From a checkpoint of a small CTC image transcriber: arch wide_resnet, 45211 training examples.
Rows from block 4 of a small CTC image transcriber, named by matrix and row number. Rows with one number belong to one channel. Each number is 50 + 15 x the weight over its row's rms, rounded and kept within 0 to 99. All counts start at 0.
Before each channel's rows are labels from the 100 images, of 14976, where the channel reaches its highest value: "peak on" is the class under the peak. Only what is clearly more common there than usual is listed. The data: short English words printed on busy colour backdrops. In brackets: how many of the 100, against the usual share in percent.
# convs0: first 3x3 conv (model.blocks.4.convs.0.weight, 240x240x3x3, each kernel summed), inputs 0-119
# convs1: second 3x3 conv (model.blocks.4.convs.1.weight, 240x240x3x3, transposed, each kernel summed), outputs 0-119

peak on: letter x (34 vs 0)
convs0.145:43 57 31 39 19 74 47 49 46 29 49 57 49 44 45 46 55 35 60 39 37 33 31 44 54 02 38 53 37 36 47 63 33 65 42 59 67 47 58 41 65 39 61 53 54 62 44 58 59 52 54 47 49 49 52 70 48 38 38 55 48 44 40 45 50 37 39 51 52 40 38 39 45 71 74 51 69 34 40 67 46 70 47 20 52 62 98 62 38 50 53 60 47 56 52 38 47 45 22 70 16 49 44 61 41 89 39 08 61 50 46 49 15 76 58 61 36 36 47 48
convs1.145:42 29 83 41 59 56 43 43 38 22 29 49 49 63 40 86 76 59 34 44 46 54 58 29 21 62 49 30 55 54 44 40 46 54 38 49 26 50 53 42 33 54 43 59 47 23 58 69 46 08 65 52 58 48 39 35 67 48 35 31 60 58 30 60 59 59 17 52 66 70 55 36 50 12 44 55 71 63 55 42 20 35 45 57 68 14 47 24 26 50 48 25 42 60 51 50 33 53 44 58 57 30 37 22 56 54 44 55 60 51 57 57 70 31 56 35 47 43 48 45

peak on: letter s (26 vs 0.1)
convs0.208:49 15 55 32 44 43 60 67 52 66 45 43 35 41 70 33 59 48 69 48 59 34 58 43 32 43 52 75 55 54 43 58 39 34 54 56 32 14 51 59 43 57 44 40 45 40 56 34 52 40 50 30 51 46 58 72 52 63 61 39 50 21 63 38 39 64 68 74 54 80 51 60 41 53 72 49 25 57 26 11 45 35 24 57 51 33 50 58 64 38 66 39 64 39 56 45 03 33 69 80 80 44 51 31 73 37 66 47 79 46 45 52 34 36 55 61 37 62 49 24
convs1.208:40 83 26 40 32 65 17 68 53 44 62 31 67 37 64 51 27 52 55 51 47 48 27 40 54 67 42 34 54 57 44 42 61 57 76 66 44 71 57 59 59 34 62 30 34 55 23 42 36 46 47 56 59 35 37 34 63 48 30 40 41 76 32 47 51 41 43 25 41 24 32 46 46 34 33 58 54 30 58 40 71 51 69 30 49 27 52 58 39 49 13 64 47 23 41 74 59 45 49 40 26 47 51 52 21 39 45 57 52 68 50 26 52 78 27 25 54 34 56 49

peak on: letter t (26 vs 0.1)
convs0.225:73 30 44 43 17 66 42 72 46 49 36 47 63 50 55 75 52 34 62 45 35 31 60 60 43 41 33 56 25 49 60 65 53 68 40 40 41 76 75 49 49 42 79 68 59 46 18 53 41 41 57 23 50 61 53 68 43 54 37 29 28 32 52 28 45 32 43 48 51 55 36 44 59 49 66 70 76 65 31 00 30 67 50 22 62 77 54 51 40 40 41 63 41 36 45 54 41 18 79 64 50 59 63 53 45 69 48 41 74 37 62 57 43 47 33 43 66 62 51 38
convs1.225:37 13 68 59 91 48 69 47 43 64 47 68 32 62 32 59 43 52 67 47 41 54 30 38 44 70 38 49 62 48 22 44 47 51 56 43 58 47 61 22 48 64 47 59 39 51 44 67 66 25 33 53 80 45 46 45 53 60 35 43 40 59 42 50 63 67 67 52 61 52 67 48 25 48 52 71 29 52 51 61 54 56 43 47 28 66 65 32 58 70 42 45 52 33 42 37 48 73 59 74 55 52 35 61 53 27 55 54 49 64 39 56 62 48 60 58 22 62 63 43

peak on: letter a (27 vs 0.3)
convs0.47:37 25 77 51 38 63 60 51 31 53 51 30 58 38 30 35 56 43 84 35 74 72 53 53 47 30 40 54 51 57 31 49 84 32 44 62 47 93 56 59 82 42 34 47 43 65 64 83 55 56 50 37 41 22 72 32 66 37 62 55 36 38 40 10 49 57 48 65 84 55 44 61 42 42 33 35 25 50 50 48 43 63 38 54 55 62 45 53 21 35 37 66 39 21 46 41 42 40 26 43 58 61 47 81 40 55 15 46 27 41 46 35 52 42 48 39 46 67 43 81
convs1.47:50 58 49 54 56 13 48 69 42 41 25 48 45 73 43 53 34 58 38 39 31 46 47 70 42 29 49 48 73 43 12 35 45 83 48 38 42 50 60 66 26 57 56 74 38 37 53 46 49 56 67 48 68 66 20 73 34 30 69 59 53 60 38 16 46 44 61 38 39 34 64 52 69 39 40 34 38 59 33 81 27 29 46 69 30 59 38 35 64 37 65 79 63 80 60 41 51 46 58 01 66 54 73 41 78 52 68 37 66 16 49 33 38 48 46 58 70 59 50 51

peak on: letter s (28 vs 0.1)
convs0.175:48 32 23 64 17 64 40 43 49 61 54 48 34 48 29 48 40 46 45 67 51 29 62 26 37 57 49 49 50 67 43 46 68 52 49 63 54 34 52 64 57 45 54 40 43 33 59 64 52 26 34 41 19 36 63 38 67 62 35 50 19 38 52 58 43 59 59 26 38 45 81 70 38 65 55 60 42 58 45 50 57 54 39 39 68 53 32 37 83 28 49 57 41 17 57 62 43 64 78 62 69 65 48 33 43 42 49 77 65 36 60 73 29 46 46 54 60 40 31 35
convs1.175:45 76 75 44 88 57 65 54 47 61 55 65 57 49 47 41 51 31 55 40 61 43 53 65 72 33 42 36 36 33 69 43 55 32 88 57 43 34 68 45 50 48 29 26 47 44 03 73 57 69 58 28 64 59 32 46 53 50 40 53 71 30 51 50 52 39 55 48 44 37 32 23 66 38 37 41 69 31 57 57 46 56 65 52 64 53 68 54 68 37 68 52 70 63 16 47 22 44 32 34 60 35 64 40 47 46 54 53 18 51 29 24 58 39 38 30 60 52 42 62

peak on: letter k (43 vs 0.1)
convs0.27:36 66 97 53 33 48 59 33 36 60 72 37 29 42 37 43 30 38 65 35 42 39 53 36 56 38 56 52 81 43 43 54 31 26 41 42 46 71 43 31 67 58 71 54 30 50 70 42 61 39 37 40 58 29 76 52 44 51 49 31 55 52 54 60 46 31 45 72 54 78 69 53 53 51 12 45 35 75 46 67 37 46 56 48 62 67 55 52 51 57 27 43 29 35 42 07 46 64 74 22 40 52 35 68 33 19 58 62 48 51 54 42 64 46 44 42 40 71 39 63
convs1.27:99 33 39 56 47 52 36 37 39 57 34 56 41 46 51 39 53 64 22 35 82 36 44 60 35 31 25 61 65 55 17 71 54 68 52 71 45 56 54 58 31 59 40 41 57 58 71 73 46 66 81 60 55 65 27 30 26 29 51 49 29 33 08 46 24 71 65 37 48 51 60 34 44 41 48 62 51 49 55 70 35 53 45 60 48 46 33 44 54 39 54 28 71 63 73 52 48 39 52 50 52 65 64 39 56 59 44 35 57 35 49 55 39 55 46 30 67 57 48 48

peak on: letter m (26 vs 0.1)
convs0.136:49 47 57 36 32 41 38 60 40 40 71 40 54 44 49 30 57 57 32 67 39 43 38 56 38 76 50 48 40 26 83 64 57 61 26 20 51 46 71 50 62 47 41 65 36 43 51 37 40 67 45 38 49 70 36 12 60 62 49 64 68 44 43 42 39 60 53 46 66 27 53 35 78 29 81 64 37 55 64 71 31 64 65 37 50 29 41 39 22 58 59 45 41 37 53 22 66 42 05 71 48 61 53 32 56 25 53 34 59 48 50 83 43 49 47 52 58 28 63 27
convs1.136:69 58 56 60 54 55 63 61 66 65 50 56 59 43 56 88 43 59 60 50 58 23 59 50 40 56 45 51 46 43 45 55 59 55 58 45 62 60 30 43 48 74 66 52 49 56 72 58 21 42 49 10 68 41 89 75 41 50 46 40 54 56 66 55 51 33 35 50 53 50 39 34 48 81 20 50 33 20 65 32 99 67 43 47 42 60 42 44 61 57 52 38 42 39 22 58 62 54 54 35 38 37 47 51 61 83 47 50 60 46 49 59 66 60 42 72 37 66 46 64

peak on: letter r (25 vs 0.1)
convs0.84:44 34 53 51 67 89 36 48 51 26 29 51 60 35 57 69 49 34 54 50 56 38 54 63 36 38 45 45 35 58 56 54 75 60 58 57 51 15 69 44 61 56 35 30 48 42 36 51 41 36 64 49 48 62 59 79 38 56 33 40 36 57 61 59 45 47 44 57 72 73 46 29 54 34 71 59 42 62 41 63 45 49 65 65 42 51 28 43 67 99 41 75 52 37 69 34 40 50 31 51 52 50 57 59 44 38 48 25 49 52 60 63 58 51 51 48 54 41 26 15
convs1.84:39 51 51 48 61 27 67 65 58 67 47 46 42 40 30 48 48 48 50 65 35 56 24 37 59 38 55 58 30 39 63 39 27 54 18 42 23 85 52 46 58 58 64 59 43 48 79 53 50 46 31 65 39 38 31 35 50 37 75 41 49 54 53 31 38 53 62 44 64 53 60 52 31 62 51 51 65 62 69 62 70 71 47 07 51 48 46 54 33 40 31 39 35 30 51 31 51 49 40 23 37 52 26 42 46 44 47 58 56 35 26 35 45 54 58 39 40 47 34 51

peak on: letter e (31 vs 0.3)
convs0.36:35 39 35 28 23 41 49 31 37 52 81 40 69 35 37 16 72 66 49 42 58 48 43 39 39 60 53 62 66 47 34 52 55 47 64 42 65 50 33 63 64 37 53 77 21 38 50 57 61 44 42 34 53 42 43 27 57 53 52 43 51 43 62 55 38 58 65 56 25 50 53 74 19 43 53 72 59 61 42 77 45 51 59 53 27 47 70 43 68 16 50 41 42 43 63 59 49 53 66 50 69 50 60 42 46 74 67 38 59 58 26 59 54 44 61 29 15 36 38 56
convs1.36:37 56 50 80 41 38 34 54 50 53 39 36 64 31 58 52 47 54 39 60 48 63 37 21 45 55 38 39 62 76 53 57 66 51 72 41 16 35 53 51 49 63 40 37 28 69 59 41 38 32 60 62 43 52 35 67 42 57 50 45 29 55 39 23 30 27 27 32 20 27 57 32 66 24 63 53 35 19 59 44 30 46 58 42 61 46 53 36 34 60 59 32 15 43 30 71 49 49 45 45 58 41 63 40 53 42 38 65 37 42 61 40 40 54 41 57 72 60 61 45

peak on: letter a (29 vs 0.3)
convs0.187:43 70 59 52 43 54 33 64 62 37 50 25 64 61 49 52 50 64 60 40 49 70 46 66 77 52 52 32 53 73 45 53 56 46 48 64 40 59 47 50 72 37 53 40 48 63 43 47 36 41 48 17 62 57 67 54 19 79 66 46 78 33 50 81 80 42 36 54 25 84 38 34 64 44 23 37 76 58 47 33 68 38 53 33 83 46 34 33 89 43 64 37 36 31 50 57 70 60 61 19 54 67 48 61 53 47 24 77 49 48 45 68 39 60 87 59 69 49 52 65
convs1.187:55 19 30 52 55 54 12 37 53 47 28 31 47 35 59 76 83 57 62 48 38 65 45 30 24 45 33 67 55 17 28 26 61 48 58 59 41 59 53 56 15 40 59 42 63 29 70 54 50 24 47 57 48 30 54 53 46 47 47 33 29 57 54 55 49 67 52 74 41 48 39 46 27 41 53 61 13 51 57 48 70 49 46 18 60 69 37 40 44 55 28 57 63 75 52 33 37 39 64 83 49 37 70 57 43 31 38 53 69 35 26 43 46 59 40 29 69 40 43 74

peak on: letter a (31 vs 0.3)
convs0.113:46 72 52 68 59 66 36 47 43 27 31 35 50 45 39 41 36 55 00 43 45 65 52 59 28 66 47 63 38 55 47 46 97 74 39 39 47 69 69 60 52 48 44 58 45 32 57 68 54 56 34 35 59 51 85 27 47 44 48 59 59 38 46 73 72 52 44 46 53 58 79 60 70 77 40 81 49 74 66 41 37 28 47 55 34 37 44 42 38 63 51 52 64 45 57 41 62 41 53 60 39 70 31 49 60 19 48 51 28 38 61 63 07 37 54 70 36 44 38 48
convs1.113:34 52 69 51 30 41 55 69 54 42 30 39 69 27 65 74 41 42 46 44 39 57 39 30 55 31 57 58 51 30 27 35 36 31 64 51 29 48 59 42 47 41 56 36 31 34 12 48 37 62 44 63 58 46 50 71 34 38 32 61 34 31 42 52 38 40 73 47 27 31 32 32 48 74 37 63 47 18 69 69 72 49 34 18 40 50 59 60 19 42 51 49 53 42 34 47 64 29 24 32 51 63 44 44 53 57 42 85 67 46 48 59 40 44 10 43 82 62 47 49

peak on: letter y (46 vs 0)
convs0.135:49 41 62 49 44 59 42 55 52 40 72 83 44 52 45 44 57 45 33 49 54 78 59 41 23 38 81 34 68 61 36 61 78 32 61 48 50 47 49 28 47 54 60 57 39 56 37 28 68 50 70 54 52 74 53 82 46 44 31 22 47 48 45 28 42 47 46 55 62 57 55 29 48 37 72 20 58 49 42 99 38 32 10 54 50 65 66 59 30 36 40 41 52 55 50 53 56 50 61 41 42 25 43 76 69 26 59 44 46 29 48 17 75 52 43 41 61 22 60 60
convs1.135:44 38 79 33 64 66 59 46 60 72 32 60 44 52 49 61 45 51 53 51 46 27 62 44 64 35 47 54 54 50 52 39 44 63 42 71 64 58 66 56 60 73 54 19 53 54 51 77 58 52 39 51 46 35 16 05 70 49 65 62 44 54 36 42 60 51 60 60 39 58 48 51 53 49 56 67 62 67 38 32 77 53 53 32 67 18 50 50 52 64 15 59 33 40 40 65 42 74 40 55 47 49 31 35 28 69 51 40 34 74 63 57 33 84 22 45 49 51 62 58

peak on: letter w (40 vs 0.1)
convs0.170:44 64 30 51 59 22 74 71 68 64 46 92 55 56 45 49 46 60 50 44 50 38 55 63 42 67 54 49 65 49 67 51 59 34 64 42 60 15 52 27 22 21 61 70 51 49 58 34 66 62 38 48 65 46 36 34 66 37 28 69 32 56 69 70 64 72 81 67 49 45 78 62 69 47 69 68 51 05 84 44 38 43 44 63 58 57 24 57 42 51 48 70 49 31 54 41 49 82 17 52 47 37 52 69 76 47 81 37 27 56 54 62 45 26 55 48 29 57 45 56
convs1.170:52 59 91 42 32 62 33 31 38 42 54 26 37 59 62 45 47 27 40 58 59 31 62 43 37 38 57 24 35 69 57 33 54 43 45 54 53 65 43 11 57 45 25 40 39 41 35 68 38 41 53 82 31 84 58 31 47 52 44 42 36 22 38 67 42 46 36 30 68 39 42 33 31 60 52 37 33 57 02 45 48 49 50 24 59 26 92 58 46 37 34 58 47 67 59 61 70 07 74 52 26 55 48 13 22 46 24 60 78 61 28 43 60 62 60 30 59 30 57 44

peak on: letter y (30 vs 0)
convs0.209:32 70 51 73 56 23 36 28 53 44 49 56 68 69 56 47 47 67 25 41 71 29 48 67 41 57 72 35 42 70 38 22 14 58 62 58 47 36 61 76 23 69 65 37 58 46 48 72 76 78 58 77 59 34 40 47 55 75 57 53 81 44 52 51 58 58 35 46 72 50 59 73 74 31 41 54 45 43 44 83 72 38 47 55 60 02 37 61 59 47 31 51 40 51 68 60 45 89 65 55 45 65 34 52 50 31 47 56 36 56 46 56 69 45 51 47 58 74 50 52
convs1.209:60 64 25 61 48 62 59 71 58 68 71 38 35 35 42 56 48 64 58 36 34 60 45 36 80 53 47 27 62 56 72 57 60 39 51 63 62 51 56 61 72 43 57 49 46 60 64 47 40 57 55 56 36 52 85 37 44 35 60 26 46 51 32 50 54 33 53 23 51 85 36 21 46 43 21 53 48 41 55 20 40 36 61 71 64 32 60 67 49 46 74 45 44 54 41 51 65 35 47 22 58 39 38 66 51 35 50 65 66 36 30 24 24 62 30 57 54 39 58 38

peak on: letter m (26 vs 0.1)
convs0.93:61 78 78 40 46 69 49 35 73 74 33 43 54 50 59 50 52 75 63 44 34 22 37 46 28 64 53 47 27 48 60 64 61 58 39 38 59 60 44 53 37 31 39 85 38 82 42 52 56 43 37 54 46 66 71 68 50 61 48 38 85 46 34 55 58 48 57 73 40 43 61 71 49 43 23 56 34 53 42 46 24 46 30 36 32 70 72 44 19 03 33 53 69 47 51 57 23 47 46 46 72 52 41 60 39 40 45 40 34 39 68 55 51 52 52 59 37 59 26 54
convs1.93:46 26 28 73 45 39 37 65 27 27 48 39 59 67 71 24 46 54 27 53 57 76 44 38 60 52 35 45 62 61 02 69 59 63 60 60 25 74 59 41 30 37 44 31 48 14 46 26 47 71 48 55 58 34 50 47 45 53 43 52 26 45 69 76 58 52 31 42 72 36 34 30 47 55 71 25 39 49 47 47 63 42 53 66 85 63 63 37 35 61 65 50 49 59 54 66 68 62 48 58 70 55 52 32 69 17 32 52 42 36 48 27 59 49 30 32 55 52 39 73

peak on: letter k (27 vs 0.1)
convs0.235:90 64 40 49 61 42 48 32 50 33 41 26 43 20 27 45 36 52 23 42 66 39 43 54 59 41 59 38 31 70 32 42 32 58 51 37 36 76 50 42 50 26 55 60 54 63 19 50 66 52 41 50 54 61 68 41 39 59 24 49 99 68 44 45 43 40 38 87 44 46 45 45 40 74 47 71 38 33 58 53 31 55 45 26 32 54 76 35 34 50 64 40 32 51 35 41 61 78 56 48 53 71 79 39 26 64 62 32 66 54 56 53 48 41 32 64 48 43 37 46
convs1.235:45 60 40 65 40 61 42 76 44 36 46 44 56 66 54 77 45 71 74 47 50 49 43 31 60 37 61 67 57 18 46 50 47 37 28 58 48 55 41 36 48 49 41 65 66 20 60 55 37 60 29 65 49 41 34 61 46 41 67 64 18 37 48 54 52 58 26 12 68 46 68 52 55 18 64 23 56 75 10 26 56 50 66 68 68 68 52 33 41 52 34 80 41 63 58 52 35 37 43 62 45 45 54 37 75 53 57 59 46 49 39 32 72 53 39 52 37 38 35 62

peak on: letter r (30 vs 0.1)
convs0.68:52 54 45 31 75 32 35 46 50 33 51 35 50 45 56 50 33 12 40 20 74 64 47 61 24 62 43 61 46 54 50 37 59 47 46 47 66 03 64 49 72 39 35 54 52 41 46 50 58 61 58 61 51 56 59 57 66 49 70 46 69 50 55 71 45 54 47 69 60 60 65 72 34 60 56 56 47 50 61 80 47 58 83 52 39 24 33 43 65 85 39 39 34 16 50 34 49 29 43 43 62 53 39 47 35 51 67 59 43 60 41 64 46 31 64 69 38 39 48 62
convs1.68:39 67 58 58 48 35 28 65 61 62 33 44 44 32 43 62 48 46 51 61 47 61 25 25 42 50 60 44 32 35 47 52 53 28 39 30 23 59 51 66 35 46 56 40 31 51 56 43 19 52 32 53 47 43 48 52 56 74 43 83 71 42 79 49 52 68 63 32 25 30 57 64 54 51 22 59 45 39 75 39 67 44 39 25 45 53 29 43 28 24 96 56 79 77 62 57 40 59 40 50 69 45 53 08 23 44 36 58 53 50 61 67 37 60 60 64 39 46 29 45

peak on: letter r (43 vs 0.1)
convs0.156:55 41 60 54 73 44 38 51 43 19 33 95 56 44 65 78 44 34 34 58 72 37 30 60 50 70 29 74 31 58 65 50 37 53 57 28 37 40 54 54 49 62 62 82 55 64 67 31 76 57 60 60 58 51 67 38 52 51 49 47 38 57 63 33 49 50 32 43 59 70 53 08 39 53 51 54 09 45 69 51 24 50 66 53 71 40 60 47 45 59 64 40 50 58 54 57 45 57 41 51 45 54 39 62 34 35 02 56 51 49 49 75 45 42 41 24 54 58 62 31
convs1.156:40 52 39 45 54 62 79 61 30 73 58 37 47 49 43 70 36 64 42 48 40 47 56 45 45 18 74 67 39 53 68 46 68 34 51 50 58 61 39 45 49 47 40 32 62 47 21 71 23 68 45 56 64 47 33 39 45 74 72 69 52 23 28 45 47 81 77 47 34 25 40 68 32 63 51 25 50 46 44 58 39 62 57 45 30 41 16 80 27 32 16 65 51 60 54 47 53 20 55 69 48 57 20 19 55 43 95 54 54 43 53 09 61 68 32 69 42 52 46 58

peak on: letter x (39 vs 0)
convs0.21:48 59 36 41 53 57 61 43 57 75 44 86 57 59 62 39 60 35 40 45 67 42 46 44 65 50 01 49 46 59 50 55 64 44 62 25 58 12 61 37 69 47 82 41 63 65 43 37 45 33 54 41 30 45 53 56 47 38 31 47 42 45 44 33 66 46 41 33 40 41 41 46 52 67 68 51 43 64 34 41 49 60 47 65 66 37 61 30 47 17 59 42 52 25 63 61 22 17 43 53 38 56 58 40 51 71 28 40 67 48 59 33 66 22 43 50 55 22 59 14
convs1.21:03 49 57 64 54 67 49 14 60 48 32 52 40 40 74 58 58 48 73 72 35 47 21 27 39 61 65 36 46 45 46 59 54 61 48 64 33 37 49 41 49 51 21 35 32 57 50 54 60 39 45 47 56 42 25 37 47 39 27 57 60 63 52 44 31 41 63 28 51 43 33 38 45 20 42 46 53 17 62 45 28 37 61 32 42 53 66 45 51 49 55 32 11 33 43 59 57 73 69 22 68 62 30 39 43 38 61 41 64 39 24 61 66 44 75 49 59 60 54 23

peak on: letter y (53 vs 0)
convs0.133:57 46 35 47 40 73 35 46 41 38 70 47 33 42 38 47 53 46 40 34 38 37 59 70 73 10 65 25 49 35 41 79 56 56 63 65 51 31 54 48 76 43 68 46 51 51 52 38 52 43 53 63 41 82 39 34 42 54 63 25 55 43 38 50 42 61 28 46 51 50 75 12 64 40 58 17 34 35 26 96 70 48 52 23 57 38 74 49 55 24 28 28 43 42 42 57 62 54 39 39 60 59 56 49 39 49 66 57 62 55 37 35 57 63 91 56 64 40 52 22
convs1.133:45 38 99 52 33 62 45 54 59 40 31 45 48 45 67 52 52 49 52 64 55 47 62 49 42 37 34 49 57 52 77 40 70 55 60 39 42 48 42 32 34 58 28 26 57 67 31 62 50 45 47 73 30 77 65 43 76 51 52 59 50 61 68 78 28 52 74 44 45 63 12 31 49 36 67 38 61 10 25 52 48 63 59 57 67 24 57 52 17 48 69 52 42 43 68 49 61 53 40 51 60 39 57 56 60 70 55 63 61 48 53 40 53 44 43 49 70 44 38 50

peak on: letter e (34 vs 0.3)
convs0.226:30 50 49 44 50 41 58 44 63 82 52 60 40 53 62 55 50 36 38 38 64 50 52 51 56 55 39 46 83 65 33 60 53 51 63 78 57 33 27 47 52 64 36 56 55 66 39 28 52 49 51 46 51 18 40 41 82 41 38 49 51 52 58 49 44 38 26 51 47 90 42 49 42 27 47 60 41 49 43 45 55 40 35 96 56 39 41 49 54 59 54 42 45 50 53 31 32 46 85 51 59 34 50 14 68 67 72 59 52 61 34 47 84 52 52 44 46 72 54 67
convs1.226:57 64 69 49 59 95 30 60 39 20 58 44 31 91 31 73 39 61 64 62 31 52 62 27 45 61 32 56 55 56 80 45 38 36 51 44 68 55 72 46 37 45 93 31 44 58 73 66 52 28 35 76 55 43 50 43 24 82 51 54 35 11 30 64 57 41 32 57 49 57 43 30 64 56 66 33 29 31 44 53 47 41 75 35 43 26 50 46 33 43 29 55 70 42 36 56 67 48 16 39 48 55 33 33 40 76 45 57 42 50 56 32 39 48 43 67 51 38 48 76

peak on: letter p (26 vs 0.1)
convs0.197:64 22 36 51 49 61 38 77 51 64 33 13 95 67 58 40 48 47 57 52 30 38 61 49 50 90 30 35 64 36 63 46 72 42 16 57 62 61 41 76 33 61 62 35 61 48 64 62 63 47 47 49 52 18 44 42 37 57 33 32 21 60 54 42 38 60 70 52 64 63 46 44 40 49 53 78 47 50 39 22 46 48 43 63 38 53 63 42 66 24 44 44 66 44 59 57 59 41 65 52 35 50 57 38 48 54 57 62 62 26 50 54 41 48 64 62 52 50 44 33
convs1.197:39 81 66 66 67 49 55 37 26 43 63 84 42 70 31 65 72 20 58 35 35 65 61 52 38 46 30 54 20 33 54 41 40 55 66 64 56 56 77 38 55 36 46 60 68 73 44 44 26 65 46 52 59 47 31 49 64 65 29 41 42 43 56 44 59 37 43 72 41 16 49 59 44 71 52 39 31 54 52 50 53 57 40 41 59 59 34 40 56 39 65 67 64 31 44 96 50 83 51 46 62 47 24 68 64 44 58 32 26 24 43 82 55 68 34 22 47 54 30 39

peak on: letter y (26 vs 0)
convs0.87:52 42 39 47 38 73 56 52 39 41 70 63 41 55 58 62 67 62 30 35 50 26 72 69 59 26 48 42 50 26 54 72 67 48 42 58 16 48 28 29 45 68 63 52 53 57 39 48 55 41 60 49 33 93 31 48 35 53 68 33 39 52 41 78 17 42 47 51 50 69 22 14 60 29 36 29 64 44 29 73 74 52 34 44 48 65 56 46 33 27 39 37 42 65 34 57 55 57 16 57 46 57 50 64 65 31 53 30 45 65 36 36 45 76 76 36 57 49 68 49
convs1.87:53 30 81 53 54 40 65 37 73 41 38 59 56 35 52 60 59 47 52 56 19 44 56 36 46 60 36 39 35 43 65 61 67 58 50 53 70 38 54 11 39 43 62 60 52 52 24 60 38 44 55 45 42 72 35 37 73 64 44 38 46 69 52 47 68 52 55 45 51 58 50 01 53 26 65 71 32 10 29 74 37 59 43 41 49 43 51 55 40 60 83 46 51 00 49 51 72 60 54 08 33 39 13 75 42 73 61 80 80 40 44 21 35 20 69 55 39 39 45 50

peak on: letter w (31 vs 0.1)
convs0.88:59 99 59 40 43 63 43 49 48 56 57 44 51 33 30 52 43 64 26 55 51 58 55 56 47 65 33 39 35 27 60 70 54 57 63 35 50 46 48 41 42 66 42 46 30 48 35 54 53 55 96 53 54 89 31 78 24 47 70 58 78 46 56 63 45 71 44 19 22 40 14 32 35 70 37 41 45 21 60 44 30 58 42 28 66 72 45 67 30 64 55 46 52 77 41 52 45 45 35 46 61 64 31 88 54 18 51 48 52 48 43 66 38 45 64 44 52 66 70 50
convs1.88:88 51 62 32 46 54 53 53 55 45 57 19 53 50 30 36 53 38 44 42 51 39 66 46 56 78 55 49 65 67 53 58 52 53 43 70 52 55 49 30 43 43 79 80 47 44 33 43 31 56 37 51 43 61 57 39 41 79 11 44 49 50 28 41 34 68 41 47 56 67 45 32 73 48 64 53 49 38 45 67 85 64 59 31 59 00 57 49 51 46 38 45 55 53 69 64 96 29 34 40 42 50 38 49 48 56 25 47 41 58 60 62 61 67 34 26 73 21 48 70

peak on: letter r (40 vs 0.1)
convs0.8:39 84 38 30 60 23 50 48 60 55 90 31 53 55 36 51 28 54 40 09 43 43 52 38 35 29 60 52 46 69 36 34 38 45 65 25 36 34 69 62 69 38 41 41 67 53 46 61 52 53 57 52 33 74 33 86 63 52 54 44 49 55 49 49 51 62 68 68 48 39 48 44 66 21 59 75 77 53 51 71 67 53 32 64 24 57 49 64 50 76 85 33 15 39 50 45 40 27 48 61 48 27 58 58 56 72 45 51 72 29 19 62 26 30 36 43 38 27 32 28
convs1.8:52 33 46 40 44 78 38 45 40 22 33 49 46 21 50 63 33 26 23 62 72 47 77 59 48 66 51 62 46 44 41 42 65 66 64 44 50 50 32 63 40 51 65 40 58 46 68 39 60 40 38 46 77 53 60 22 37 54 40 49 54 41 77 37 37 61 44 59 70 43 26 78 28 58 56 57 48 62 77 62 51 49 37 66 55 49 39 41 44 45 22 39 50 66 56 53 28 39 45 76 57 56 31 21 44 73 54 38 14 53 59 57 63 48 78 67 39 30 40 65

peak on: letter t (29 vs 0.1)
convs0.206:48 60 44 44 07 20 70 47 54 36 42 28 45 63 50 57 45 56 56 53 38 48 49 51 38 73 51 58 56 50 61 29 34 62 19 39 42 63 62 23 31 30 61 31 42 53 48 49 62 59 54 43 33 50 48 48 47 38 43 40 65 79 36 41 24 71 58 37 50 45 32 53 53 53 27 57 27 69 19 32 51 50 29 43 51 30 41 36 33 54 28 41 42 72 71 40 37 44 45 50 43 54 29 65 62 47 43 33 34 41 50 53 47 38 43 28 41 70 22 51
convs1.206:46 13 35 50 62 74 66 45 75 67 65 52 40 58 54 46 46 69 47 59 73 42 26 41 48 22 25 57 48 53 32 49 74 59 62 56 47 45 27 83 55 59 34 54 72 49 47 34 43 73 47 39 62 31 43 48 63 55 75 55 29 73 55 49 49 35 53 44 50 44 39 52 49 23 44 74 33 50 84 39 38 67 34 59 53 53 66 52 46 36 23 16 52 26 62 68 69 66 51 72 45 67 28 40 40 38 56 60 64 27 51 28 52 43 55 83 38 55 60 22

peak on: letter w (30 vs 0.1)
convs0.63:43 15 36 37 22 59 64 46 29 51 52 52 56 40 36 64 46 48 32 42 65 14 60 51 46 50 65 50 36 43 43 32 62 58 38 63 30 43 45 31 51 41 58 46 37 55 32 62 47 38 65 20 40 81 39 69 49 56 56 30 45 46 37 40 48 73 70 27 87 53 37 43 59 36 36 23 90 26 39 61 82 57 66 53 55 67 57 50 28 57 44 41 29 59 31 68 36 57 64 55 52 62 52 82 56 21 47 42 55 76 50 55 34 26 58 53 56 44 66 41
convs1.63:40 54 82 52 39 39 33 51 51 44 75 61 60 36 42 62 48 34 57 60 24 16 41 34 40 46 53 62 64 57 67 56 60 61 64 64 76 31 48 14 42 52 37 75 55 59 57 57 55 39 66 46 42 87 62 56 71 65 77 53 56 44 48 36 67 58 53 90 51 49 53 48 29 22 54 33 50 37 40 54 19 84 49 23 26 60 58 45 62 48 42 39 40 27 76 52 83 57 57 34 48 47 52 67 32 76 74 68 45 45 41 62 95 33 78 41 42 49 30 33